Weights of a small contrastive image-text model.
Model: 8.6M parameters, 48-pixel images, encoder arch resnet, encoder norm batchnorm, encoder depths [2, 4, 4], encoder widths [64, 96, 144], text encoder width 256, text encoder layers 8, text encoder norm layernorm, text encoder activation gelu_tanh.
Training: muon at rate 0.037, 6500 steps, batches of 256.
Data: trained on rendered made-up planets, 195000 training examples, 8.5 epochs.
Rows from block 4 of the text encoder of a small contrastive image-text model, named by matrix and row number. Rows with one number belong to one neuron. Each number is 500 + 40 x the weight over its row's rms, rounded and kept within 0 to 999. All counts start at 0. Numbers have three digits each. After the name is the row's rms in percent of the matrix's.
After each neuron's rows are labels from the 100 texts, of 14848, where the neuron reaches its highest value: "fires on" is the input token at the peak. Only what is clearly more common there than usual is listed. The data: rendered made-up planets.
# fc1: MLP up (text_encoder.blocks.4.mlp.fc1.weight, 1024x256), inputs 0-85
# fc2: MLP down (text_encoder.blocks.4.mlp.fc2.weight, 256x1024, transposed), outputs 0-85

fc1.323 102:506555546550546510492512559530485450542475524523428496454479471503492494457455535474512552498489488542475485509440524560454423430455491491443505433500487550512520395517544475481574543577499504489551568562525501549526544485497578435523540487556525482511504429
fc2.323 119:545451491436476531503475524515501531441533545415529497468526557536513459488547476525510400473558509477514480519497490441574576520558489503506502542505442479492439589547458520504448455415549551480443401453498452451512473528512478531512508470524480533454439479
fires on: "moons"

fc1.177 080:474494498545489523506498483572528511475420533523593483437503521541481509506480483486486589413493515466498493435446538529511554467454497460471426526523437485443496522530469423554489515499484506522502557535526483519521497536480456464532405501622466541502527481
fc2.177 067:527493550455578503539452555466542509493506532557531527506531459454476508487515482493469456564499493514482496509513474466474488478603446485509547526498458521506488529524495564525513548491532429500509444531439490532489532504521530496497525557466494501532492582
fires on: "rock"

fc1.381 057:549502490470490531514483503516481559487498495582421504482505490551508507527456489409466522506504433545501494450431526492449479425474518438537581512490407480470457489491488520495468587494504455496502458508454547593509544517501533532474570504444476500457406459
fc2.381 051:507483488469543459500531541520493428516503504439561562500460485548508453501554504548480505503458522529465518510538523510519436522533486538523488481465568501594492570504482487481526421481524482486481490510509503376512495542555469477564427527457511470578470471
fires on: ","

fc1.195 121:524488476568494511491515551455540473457504550447443565468560492499551555498507543455437547467466467507430517497445494515569540514496466508366523510498524501467545470539550486510557452496484559432425494575566557501487460483565558495513484455499477495472530561
fc2.195 130:508467535478498495500403562503531480561472481536523476606499522462486455528552526569507469550486539451540552493537473488468519564523467433494462496480566513471459508556513552515471504546472552471546466517551417509543561529501441400491498471503528501449511465
fires on: ","

fc1.488 044:497516495476506551469456477505611472489551440451525489472521492518498475486503508438406516531555548510492482526482465486490506533575491471519528492539524426532532444525496516530427498480481483424512436532456518481586514514458529448571518449520511537460519493
fc2.488 052:515473517536433452524563476477475491539406509493465448558435534455431520455432476576520498447449521523489500483510506505554467470483469479429495514543441478477506571537518522530604470532543513572507515474544522497495490536518460459507453479550497549466461532
fires on: "an"

fc1.168 049:534510496480511516499534505513506447463444469563486548472419413458462544477402440477418530511463458492532576532522474547494521486426473570498539572502520464486517500473538476459467423489503502516497492478528506493511381563536510521460574480531511443518519576
fc2.168 047:477501431494430542487544539495501452523537491469543519450512517473454425506571540518467542458531479503458471508527489566544535481567533471560535515553405525486530504511475536619503577544547535474439534534466495433518590475574501496559479475517461541467505480
fires on: "ocean"

fc1.575 075:476428456443471445512566503462580534456487450525504530545502497554398498531452545481430476544459523509467449467476526535491524503457461405508544528517452470515516433485457524548497503431513518485448475535467439481529515426471546518569421480534414505467504512
fc2.575 041:570493552581543556497465510485508500466444552469512473443528511467554529453506499487514512531525513442457553492471486459511488494491547523490512488484521444562476571548458519458423495506539469515565446509498537460569516495547455472512531458522536532465467474
fires on: "with"

fc1.286 105:519525474510471494520546525502559503499447479503586560502552489491472452421516502452532527537472550493499497534498504463513529538530485468472515504452419502490437461546458522462461475505456443475486438484469535521540504468499417491541471491515504521512509538
fc2.286 092:557504482518564480483467443492456483446538488484564472516501542542511448553515487505546471469483503544510489527469515456500522519461530501493474437553612418464472508452542484511456453483486473480511514507540476508503451490509506523518489504493482545493503442
fires on: "<end>"

fc1.50 042:485526495530503515535456467464524444490436592495494479565516514533507521474504381518501387526490511474516555480429465498540484525453541494508480549544464415430475492495528538537485523529508527495466446476479499483516480514521460533461522424522567499456493490
fc2.50 040:520473485523454529495512486486478516517480515561477460462455524474494472598407525525522484475532482548496444498534486563491441509547535553544470543456477462551445494490487518494464494464512434572557490504554480431549520539495435425598514495511467513479536498
fires on: "rings"

fc1.648 154:524509515414466541471449473489487475498452532538568492484489522516479523514402502476550517547512503534500506428486450516443439545450532474525558596511425496478537449454492451488535528482502506463537454520421454479530488416460424465536509483519481522521437555
fc2.648 184:470606570514516525551521571540554544501511436480413651492490401516480582507464468511477501504535480516469431478501546460515496485506479541487460462499511517549543480512429492492519479548490518468479520487461562501502496434490559568498535495434464505579476482
fires on: "rings"

fc1.508 142:477568526550577489558513498509501531529526544486496529518495398463491468521480437486589470504487496543522546440530543475517483474524525556482462440481556505514549463479487489503533445520486481484543441503474547495492497487496492545485585458486445565538497467
fc2.508 067:466476503541600497516487487479516487565445455524504524554440527558465511542453529489496464498508495535573460506479539478532463574448512491538575502501512463464477514555485518512523552439512504508479543464500502495475564459466564518482626591543484519484526470
fires on: ","

fc1.733 073:521496487540518466482528469490511490509562594457541488422446551431478494516529477490510478455592484501446509571429387418477518547528554488566556511546493518475560506462474479471529532478511537489451433494548462530552471479540466488518536512503489531539455503
fc2.733 080:511512462471490580465495409586450478524524479441530516507529542499533556448431577515495506478468516474472489467491467473494509448486483499455470506468538507466513489576508497453475494488509454510545432430507516471509528464446474521440426458498553521474446525
fires on: "rock"

fc1.552 054:517448528523547474498568547440527506470498538545521510503499476416592464457385463498453469496501592482560513556494520498506452553456507478439438505492525440462506469508447459539481439564539500500502453508490527504503497517469503481473482533553528514489510527
fc2.552 053:480541534511550520556513514548508529476451471435491571515466463485486478539479513500514496519510429466525476528526466469455529442509514611482509531527414510425469560455566552472573487536511553430498478515551509520443602477477544494509519480467556560515426455
fires on: "lava"

fc1.32 088:480509510578570519547553523494447551478514566437428484460450423464513512518460481546469498453500520483490547497541544516499467466464463571480440525504517556515496529437504558529441512537571550515499566505525513471510469557513543525480566501497470499465495389
fc2.32 060:527508504516497539410528513532465477560494471532472542493493504520533516545535436534469460465547467540511448469461541497474494505507566494581494514526442469506511552477471484508610576480501544494500481550478490528496528451521482499431409483501526461540470564
fires on: "two"

fc1.348 047:456450504565416535513565566542528513489478476504470498473490493429506506463458495468404485428494576470494477509515603475542463486554489518456497540503512470562473497521579525460538442540544551541492536492458507572526450499529488481526514509529567547580505516
fc2.348 060:514448590547603459463439452453496454502487572485566447549480511510493504501503543518586466571467486492530495534471449554447461495496488499485578504504471461561470541436497559546486513477483444466527493529551495525520560504439519483532536507494514514528457465
fires on: "three"

fc1.166 056:465495544478528533544476541515518432470409564565517483478522506479472527542477489479463544443485432390529535609453440496540563469517523510516490562593459505526495472478483422532491503517507527537406550490492491444454386503567546544559505479524458434441488536
fc2.166 048:571589497495472503448493554411460492476509485491527509547511426473449492529541411446531466350476498514516472531563537542456459573490506569451504497443565510424515552551501540519528499459497580525531512442466542457559567557493456526472480521538509509438544477
fires on: "covered"

fc1.423 090:518540559557562459527498558585451503554537496536500476521525480484531493552526484521568550492513465522476538471502528464475499543504514511515466539485545489495472474480484436552481518517480522455559478470522502471513463440509515491503508462547497473534527427
fc2.423 090:517499537487417518513475482504526501491547485575502516560520503510469523440486547574527501531544516499598434494513552451497497501528458544507522458463482504584497478558488497478497461463501389524518503459458492506498566508534482440485463484446544443515468497
fires on: "ocean"

fc1.253 116:518546486440548527506562543475527466433455437563584577501570482502461420510506563520519505517441551513504496545540498472585559562497450442437506493488435533431473489515494482471411451466415499501508451470511466456484503431474532482484486530543486483475507503
fc2.253 110:514462526500551527507467485490413478507489503536499454428457542567486544520457505523497484475471443546512480484508453522481483397536460506520421525548494477502497537468494508551509497484541530516411569539506482519482474560513570594516432469463518419507501463
fires on: "<end>"

fc1.371 052:548448509432470526514574449441506503449454522495502510521512432508506486507455476523503546530610457498503531523501521513442510536526549463463476563458503432455499588489530539526448536509476472487479538540521469461476538442570444487502489442481577502447528497
fc2.371 054:444391476504571492532444500526596447531525535561463421481472485441439558439449454469448505546461484526478505526511491557488445541535517603479507576549431466484506559496475530523514529468495555590479515460520480541474501634542535544491484469527468460546481510
fires on: ","

fc1.276 071:474489517527568457560551463517548541557492536483452506500523490487479485469509468428498445442510548487551476493492526533536460458464491506499456519522516539510509433450410507542482516551489523490514545473455511527552464521466492589460582472538477525527480403
fc2.276 072:509495520520517478514378447513511562528416465495522472526448563521493460443473532560498476468450531499505480511471489479511503534470479483428547491476438536492518541500461490485431501442498484505523489526507460507556488443535505459533445545550507542489448582
fires on: "rock"

fc1.590 070:486536581512423464520499507488481490528475501435488428553514475428441482578481506509453492536480454541453560475522462513523554501539549531457472484541466498499525473457489522485481481520513573582451454472552405474570453478499542483510581486475509505558473476
fc2.590 063:493588463520572483481517529533499499509551506499521541472427515535522491507538480468542460480553477509521517487464542489472512548488520501564498492474551514535490576484429428528440512522556443491542534564487498518490463459534477556528508555503486575481484407
fires on: "three"

fc1.589 068:545521487465430517516471490469529478492447473489523558482463519543460505435535482517402489503477577435506537481450487505510512533483476574450460474566476512514496469494564530477513472567488467488468519495477421454447522551489586437494403421524477515578580526
fc2.589 085:510484561482538513445512528452524538494559562529415549488487494464440483510435510508443511450484522494521426431569529540475469523446502512523582555482446471538482466453493547603529563453514425442481500506453502458558587495505478474536575548433445513489524573
fires on: "world"

fc1.270 061:558479494544461499481523454437513468429491494577465451477497487523484446462530521487512508593540533459509502499522496467450421552532466440527523554546424412447467542486549479469539511499501526545500395447567401485537546556517469450518544468513499505521452495
fc2.270 085:458547449518476524497543434537498537588534418474482481421488481581502581467518457529484529480511519491463469522504540506561582475483506521502490501470522558497438514507489510509573477523464480481540570463450556519480531518544529524465445474541451508484563443
fires on: "one"

fc1.293 082:500387467440583537469490486524473479531450555448534541519471506556514514531494500519418526514451469475543491527417476521519554509517494536495429461508397499511477483483497546511508527481512523525487414475496548584516526509432493454568379491541556485490490561
fc2.293 084:492493515540525515524515514437534521433538493511510554451529479517502465493530467486558492494511539546568541494510484515489483558402624535471507484481583457519516442466565517485470482526483477466504561535491519533530449498465508501458522523473485493433531453
fires on: "world"

fc1.482 084:504528473501467514457556437510494445512534492480435528446420509471535502580441533503474564475548460512535454487443498475491564441518497488491628533560392426447537526452476530503510467485559490592455477521461542494512401443462476537539491517451446524589453553
fc2.482 091:490470564510519501555515551506521506542584486460511497509505490495508546461574517515540446539540540472459523504499502472501498545556511458508504507405434497451434519456565501414534491501476433509548482481525452536459542439449474440518492490520532477510471487
fires on: "one"

fc1.91 060:492532473478521498539453593506486508485569497524489475517460485431445517542456527519456477478527509514435547483525507453484517519509491547475475446483538502497515542550501511512427540571556474505506575439525508470502471548380551522449458495556510495538576538
fc2.91 047:499545512552461479520534451468469440501477565488499505623474501507538524457487463461462489472534539529574437518537511544513452503461520535531555515528492478468564526505480482528561515472447475523546486554438503470474423485582427468492543472503483528517482422
fires on: "one"

fc1.335 054:482533499559506466473505508430617511556465547544454440448512555535543432555486502504486474508546563507490482494495438471529498598534552505465511499532484566469533496467520460528437513456535435481516514517496447526544435454430480542535529521482520511542493470
fc2.335 045:515448497509508519507518461459413523473460422491643473463503561441480479527452494463492507523417491437587472460474453495500444411478454429495461491505494529491532557512500512519561485531554515515539519455482473464443535519513514459541463503554450509487477485
fires on: "rock"

fc1.756 065:486541500559536504578472510510543441416484468528391557474507515510475507449470528558563488502562540476557551498508493468464550467549524546473519467463388427506456466384485560478559460486555555491436469480500493463491511502425513499470532514427493521500421539
fc2.756 055:500401517516510409475521509467517439546462555454520397546511549451486517581476551424530471512437468468510393529522487526513458494453494431460572521516521559449480486585476438494483498462493546521490555455504516495489526474502548498612534521462467474466469513
fires on: "rings"

fc1.140 116:483445500546450556568490484547480529482531446513501459480478499556498532465407549580419500493475515535574491504549528481496531469478523556518429448482540461500507562529495581499530484509526508511497522505458433478500529594518473478434482461452532457549527472
fc2.140 114:448574548456499532484543507467496499528539519453515557394548497476507465520520471470490557498493516443419529510460489537497538443531523432466505492547338495483484497520504457590501532507516516444470450531531500552456545436502488535552534484554451531465460569
fires on: "three"

fc1.634 157:487504473537502549534545516492484501518535477404512533385517466563501452531462445460521463413535525521447508564494479529482512423528509508499462492525530484546528466539390536554529496475525533457442509510489559458488460511530501600525562435474529526452497489
fc2.634 159:455537524465478496521429540431470478444510461470558513549564489434468474543470457507510515561451469467542511557495518501478523542518538489422475467513525503458517526592504502394428472507441504516523505395495473526505542426468482518502498516489476432472445590
fires on: "<end>"

fc1.306 088:569475471494564548527518548518483438543521469493605506485512522482449522506486456550459580475536484457448518507437498527554481441504472501533586478482435513593499550441458497521424552495459498427477483543467548497473456511478561526480566474487522492470443488
fc2.306 083:514562469471531528535537568496505483504572458538447605477525374471523482454482538476480501462573520506435469590542520455525534474493491570468494513477440469433533468466539493514531482568481529532498505495525531460487452516567497450510439469453463492502485529
fires on: "two"

fc1.425 078:448430468518457553494487515483547518598528509515560505513497535566436570406526471507403556539472595419496553482502520495565482547479507458421455440511526496570522560535500561494517490599525537505545480440526494495483495509488474500543365471529492500477540442
fc2.425 089:530479556425520499493498478455569498494520478578460474492507473470485470493457492463482557537494512511468485432568541551477515407528416536502554507473348475540536437502572551582531510416502419448529515525422521511572525507488507460522535514427437492521535586
fires on: "ocean"

fc1.136 069:485529509516487571502457473557494448472455558507447533490529455537430533455421477467530536548504468510588521491456491473567539404574451541488491413441421541530571460530519493540477480517529543420484429480431549566540540556468523517435550452436502531489521526
fc2.136 058:540499511481509506542521572463504490514513457532505541425509466499538474421505485564469504435542538485443502524522521491463476477465504480550505486527520392523437503558428532523546523540499518546474573513525530392527491571449517485607460506521510439494506481
fires on: "moons"

fc1.455 050:542516487500532515525514444490528471463494498504513473466500558500562520469510513431448538481596470462542511473475520496526483529508531510536465575471507469504490426493595477571511456498474486480485547494539478461537506544481517486516538470482490459404491474
fc2.455 059:490490551542536519484479466548488499476409586459499483488522518537519522456443483512515438480417457561464496515488462544516439445513528578511514538525524477504534574551515479483516537541501556543459496496447530480512482568499471505513492502559432545587471499
fires on: "rings"

fc1.392 047:587501513452554466520513477490498468492419474479492528498495513535536484503394506518477464513528523434493510527526531546501462519552485466483541607495533488502461488465575515527452544514501460529519558524516492477529511557452503484393513484483588514458494529
fc2.392 051:445507514560476497487528444519551531428460567478487394520431507485489545498466555532479536433462501514524512457463458546517500463505509514458481456553481488502622523545528496471553509499482526522477497438535536486455546578555508509571505548528412474505474474
fires on: "rings"

fc1.66 079:468529419517549485470518451517442516479495517472582493465507422540560428430501499474471558531475502527516455520555498518461530533571487494474432517535501436472485490512532461490513449447465490545487539496515536497518468509581475534560448527549514445454517481
fc2.66 066:601528530544560501516476552506579489462548565438556530552510518494448441576528484508573511456477459506561475472476456472460467515464537528435563457588505501443494507487501472499499514540516455484477472437518516525511515510479465459512508522474465591507485486
fires on: "lava"

fc1.107 062:520547439541508504546453547455488474569542451512481539439488453467459523550460505516476484454595490545498560604522554487513565434479465571504471555473534464546539499449530511539410499483484468471488556471499527493448482536519500542532546492539488547495533485
fc2.107 068:483411541466455471469499478441566500467522528433488525528549496529493458563476449539497489477472529507553453482537493536492469568533469478492552580522527548515466535532473558462531501519560547522476531433520489537491580428507531550559494535558455461463454515
fires on: "covered"

fc1.346 097:477509529498563486511517547452467480472496547427517503470474479519514528479454441597501452492469444433525538577530569497534527476489563513557438544491484457473428632422436512521467565520476517501485477450526467416386468501509492469505549526466491540458526500
fc2.346 120:488486507529441474483526438569539499521405466591510440518444525508455498506455516421437575467449534536495475444595507447432486490541480511518559405534477491494556436511523511521513435506487496509484593507475554551572526550461513551480506494556492529536512481
fires on: "one"

fc1.541 077:508582443478493561481487457462550516544548432483547526484545516534478476476498427470464504466525519506416529576512549509522518471526476523524469495493489508542454464501455506527435494381497499510508510495527565509445480502542517575470489518493533429407498517
fc2.541 065:488505549488486476549496523412480493456474456485505542532571505469454442576482432519590501561479527431569534498511480520482522555509508488482484497435607519514572482464515558456468488561453527520507509429488487517496524454482445499492514487572519493480508464
fires on: "covered"

fc1.183 049:510459491507502426486532546572508491460486567550504511538474514462477480539488469488383501512549489494515513534477473443528468485568464536438427457442486545529635524528497476533556449542514526447461438435490508473523455559448506471490472487619483477473463487
fc2.183 051:516482504551468493451439459485553479546430498402524495509503487470485476499440463453534538501487503537469465477536508559487450554524542432521547522535494406513520497482513562507497511454518497533531485518535500462611503457583470502563529507486542518492477493
fires on: "two"

fc1.751 050:503540581513571482442505452511450479492490542518496458494519489443538486455436547468447545531557433481544530524549415580532518475476507494589492550477444458456513447473537426532498470522435482469520501513498534455482443548511437583495578464536441548481471470
fc2.751 052:555473411511409470504533509535490516486464479538470508494482556474469460472562471546488556455475496532512463460481532492517462491463489498516490523510532516502530524512459592435490475431557495588560489450456527537547525521504494445540470550494572459448490531
fires on: "an"

fc1.2 154:453421467508478540548481514477490456465517480402509506513469460487516475538522498580607436542472491459562505450515478494464470516482570530481524474503531501482526538505504562457511458478487557519478459477532443515506545544496425495523571520411502477503478528
fc2.2 164:479525439500513517494565508535513437534527495506565562417569480505485485517479497449436576460507515506431539545465485525526485488520452512478544504512424532555547422510510425546487469473520481441479530504501508485469468471509515498501418440543469463537492534
fires on: "three"

fc1.462 091:525541470549500503550517579500469522551515507464473431471474461443461513525421464509468553523557438461501568527491511506526535442548525562453488459459530551533519499406504550501496482522506562475469563552527496491449430552495569556397539489502539513529493444
fc2.462 063:457460493470399549416516435494569472490470515458534498521491478421547471487550568424528476465539545487487476492561520516431486476542524502544513559545484519518553494503479504593479522502516517530451484508508545459565483526526470443532556538541520440458484511
fires on: "two"

fc1.550 116:582491545479430512533499498473487506476481479514511440506554540499485527487474515524497494538518521457426553495507461485555459566546520476471537466521478460438490468466491523474481484479548467510532471474516477523489487527445475472561433462463470470465576573
fc2.550 144:445539469566507512479541527513525523533594438514473503422536440509519477497604503475524501487445528423496510537506521509515555454481502489472471473478550554490448508540480456509453517565481492450496551472488534522460506527542505565444521500531425523554553451
fires on: "moon"

fc1.52 060:555483507462449534453503422434495497451494508508482443511496527518535487548431496508475531529502536468502442510482469482475459531405533449495549513504525495430476527530548497476515516446523523484544419490475407468527467463552463442537510479420540534446454488
fc2.52 048:483425541564519469531556486566473464537495520522518447538507497481457502460522494473476500521504483481437529484525447526564499515578533558497482539457474533472576542495444524564520576537475520479445529483496557467518557569523487493504475482499453514514493540
fires on: "ocean"

fc1.8 053:508556533432459502453549496528577568545471462502485462528473466490504464493502471547508513530454530547479546458549499456479445462453558555503443457496564522460451547504568523502464463599399531586489528416549486491560496537503476463465515422486504505499544513
fc2.8 050:499472504526567445548526552490443427490551497526565493487460561473470509439479504451526564501429518561561421487513509524448513536528449451555494491517492477479582571513498537495575567409528433414493490508425503473484524500497491517591519562467460439517504489
fires on: "ocean"

fc1.308 123:559520510483477515587494519479474553497532437501439518477456539493506469415431504595500491522520510519458513498543511472509485412406530488484441492440519485530490509481461556440490483499445470464482529545469490474559531542496514471474492481462564522488491497
fc2.308 099:492526540469525489495465408516489527458480576510588403495559532515527442429525449448490566522437558531515421494432457450517525580537518489458476469458477548532490537454487448548425456505458443519533546472500461524512459439491502526467479551536515515510481458
fires on: "with"

fc1.685 048:476579510507464452479500562501472486434432533526496424553545569476479504558469497527460550489449477507505505485518450478532548510548506535410434472482443567475533519546510529468543466493480539521431469441496470501472432542533487464546528509502582483514464551
fc2.685 053:505514505504519461448499471447558527547535481497494499518486470503454465514431432460521535513565480553466543457518536555503491531505491449531511501522555453519504547459483515538511490542500492476546494596555478461565478402496509546526514504550511527488470408
fires on: "two"

fc1.637 055:485495484505525501530499520434553547507438450463526512449510529487531493492495488597499518529447522456561478471560407481502517596451504519453468503472490499503478464511495549525468438508457506441482451432476473496512539427460530500467465508521500533467478458
fc2.637 060:565425482442535564455508481442437437500537566506447505416391527474477539489554531486471512464502493509452492476527520438460442470507498503547510532514456516539522479423549526559487508455545470468538484497525504509574497561579487480554545470510482485506514501
fires on: ","

fc1.221 049:497507549526453487466513483528484509422483483446565459443537487450508454523469522555474571465548479507522551510545474458574510532494503572516501557418460455469530592481471546543533483492465489525464508464460419423550484494536474440507553466452521530465454494
fc2.221 037:525505469566536492486501473475472427447433550477438455490466493527491473444479459502461487523548539488569464478461477519465444525495567493437461503478461401482556472493509602480546474461523474525487450458515514495555501563530462491471515491580523536454550490
fires on: "ocean"

fc1.562 060:536487544446507499521516485490577537430535460473479481473517437578473494461516467495500476481538578511491551491430503437510511616464500473519468535537492406529462570454478522491450555520492492529505511524506488546482586533526430473472508537584480444512437458
fc2.562 045:580518431485509451452483537475528560485506500511543501443577469520458502508551515541476502532469499517507533471460496516468478495502539531531531485459511567387510534524528430458501489469462522504613429538493505488537497499506452468515488492469519556527500545
fires on: "moon"

fc1.287 074:514510403489548489495506471506459480528490509567467489472519488439460469554507510498470493537493438535525498507477558516464543450481550524491457466567448503577437418489517530471497459516480426485428466550519562522459468550558518490427455487496467408482550436
fc2.287 078:532449494534533499515478481483542526499487472491573482476332483548511500484501565541544475476470487502508516503551382530470479493516498527501492544469475510485497493491515530524496578444575510556493531431509494497536469517476473419465524581461462537494455446
fires on: "two"

fc1.74 073:544540500470470461523442469530506466531497495460524486499537488563510437499480552504498521517521464433445524495508494454522448512491466536545562546484515440563466453478597516461467528476475507487511610488501496533529486496472452501496455529409473482417477469
fc2.74 082:489559525502560523555554552451524546477491462555428530485454435514496559490421449514508530500537519544521504493518491493503525502458481534480497462410452590531543496505389495518552482504471509473495490480442537514497540447538503542510533460473466554567504523
fires on: "with"

fc1.54 065:590478424531480506558416468475467472450510520580475439528575484507526445580541505507466513561488488525500511533510458551495525495493543536419537553495408475433409449485575548512507523461502539487558503488562550551469527518517453517539471528462469435536482590
fc2.54 089:490484496553505490515561536478516535545508381433457554426479451619524520457565467523528491446484507446483555513499531474575524533466465490544431456444559513483444564513473456463513468563462493476456525506499481479524535527503514518483511504542417531476625437
fires on: ","

fc1.626 073:461523518419510462535558550498531469549441549473485435519531581435499475523481445480506481526482492499501388540497525530487476476489504520555441468525572513586498518508488547497519527531531500551517602438500513446508462521429490567506475553494481527481475533
fc2.626 062:450541492453514555457458504459407483461524529537545532552523477484562468541487529493519530531508496535544459496521474506435529551509532534456493481406436507515518430554577528482458544480476490503515504512492468491504510528521440467500478548528536478569527455
fires on: "three"

fc1.153 158:493467484470478485559493580485462497442464510462570562465533488452503450526484458491548532482471486494490517516481475525495474523480555521462500492565552462423504541534558500487471494519470642490426556484510489442454453521553502550580541557438507506455542551
fc2.153 218:486534480451547539485502508516569511487544530514511536500488484561524502516498499548398483524500520523465504525520498448486521485506470447431490451474516485502547468560552463429537485448519461438518494506529509486499586509469496477451467464460552444508457581
fires on: "lava"

fc1.573 065:452456452510513458532570486521577548545496441524567445568585558545519530444534526519483530510485510476445486486444527446519531527497517451438474481510517520485448479520468513440470513480514487458549507558553503559517547406523474448572425512554524488540523531
fc2.573 068:477481542556529466523516539507451513546518485425476517582426502372515548561517495463475460530527449537505504491483498526449482453453461584503531512522485491480502538481454511550506513492539533517518540513490524558531453554552544495466666537531494526506557492
fires on: "three"

fc1.295 077:480521477408525512523532482427485496500476490510495485557496558498526479463424508577426504544522529461460448493534452535473508515485474464456437498456545553529455500456477504480516465464472465476462526501500441450524494485493499440497450473506503457468454510
fc2.295 051:531496502516481512548489497485511485452492466560519474486581493506455519501502518449519420523443485512502538539460521560525435491484513541524544500442538468472555513540492544450504508504533529538538492369471509506483482462541488440565505525482546557455484534
fires on: "rings"

fc1.404 093:535470501517548530457479541474484514489487564517431517557483496479531488473456525457514452491483474561529524515464508456465453392486451521500450504495523481552499507551560475552519448409536476497472508513523465561492569564498560477469472494518509488565516496
fc2.404 113:489472445495537468444540526458462491487463526518589510462593538546529439461556496447476506530484553444487475491512463557530466524509533413518413454503479545501484514469518539552410547482505498492530498539477476521530463530516442475512448537504541539467551490
fires on: "one"

fc1.58 099:402497502524501518486549520499567523482525451479537425534514458529468569483430484592475476516461516469475504483559504470527475526488494507405457417453458530521474533456535469476539492564521553542490502403502443476490513499493486475520491510502442468569558535
fc2.58 109:522432473497536509481491444439509509592509508478493556397503545468441440531519495368492529510546509516531521505439513561472466522405449446540572474510482491496491501507496496510461476493507499474534513523487500539516490485460507526514521494455436539476500517
fires on: ","

fc1.557 094:466450526496533466473485507516549548564503546479576513428558527554459439485612502431530533459537506486442436495470489515447518533573460495506460539549501522512602472468427467571504489506515523485516556425504528526522452448466440584617448477531498475504490512
fc2.557 089:534530462494567535496564489500443526399418467527572519439499516424540445464413521586526482476470470425591446497453549510487516443493479435486547468495500573459509591520452507513516460527467489433462523475456487518484551497558497490469456569529514530434436560
fires on: "rock"

fc1.3 086:482513472479441428501561448467572543516545440489534452548522515559492473504514521527454509520473519504488520493518502474493527583488486435446511501509516509455512488540524472458521461492499472454592507532566473495513552441459476536527479544506577527497529549
fc2.3 081:504486546585523488479506522530461490563452529507555504535453529432536513519497473420492474544495434453546513469512542519543511424501493584546497509519457525498535538487456524486546528473481513507471532448439522603505468519551515501431588500540520487545522501
fires on: "<end>"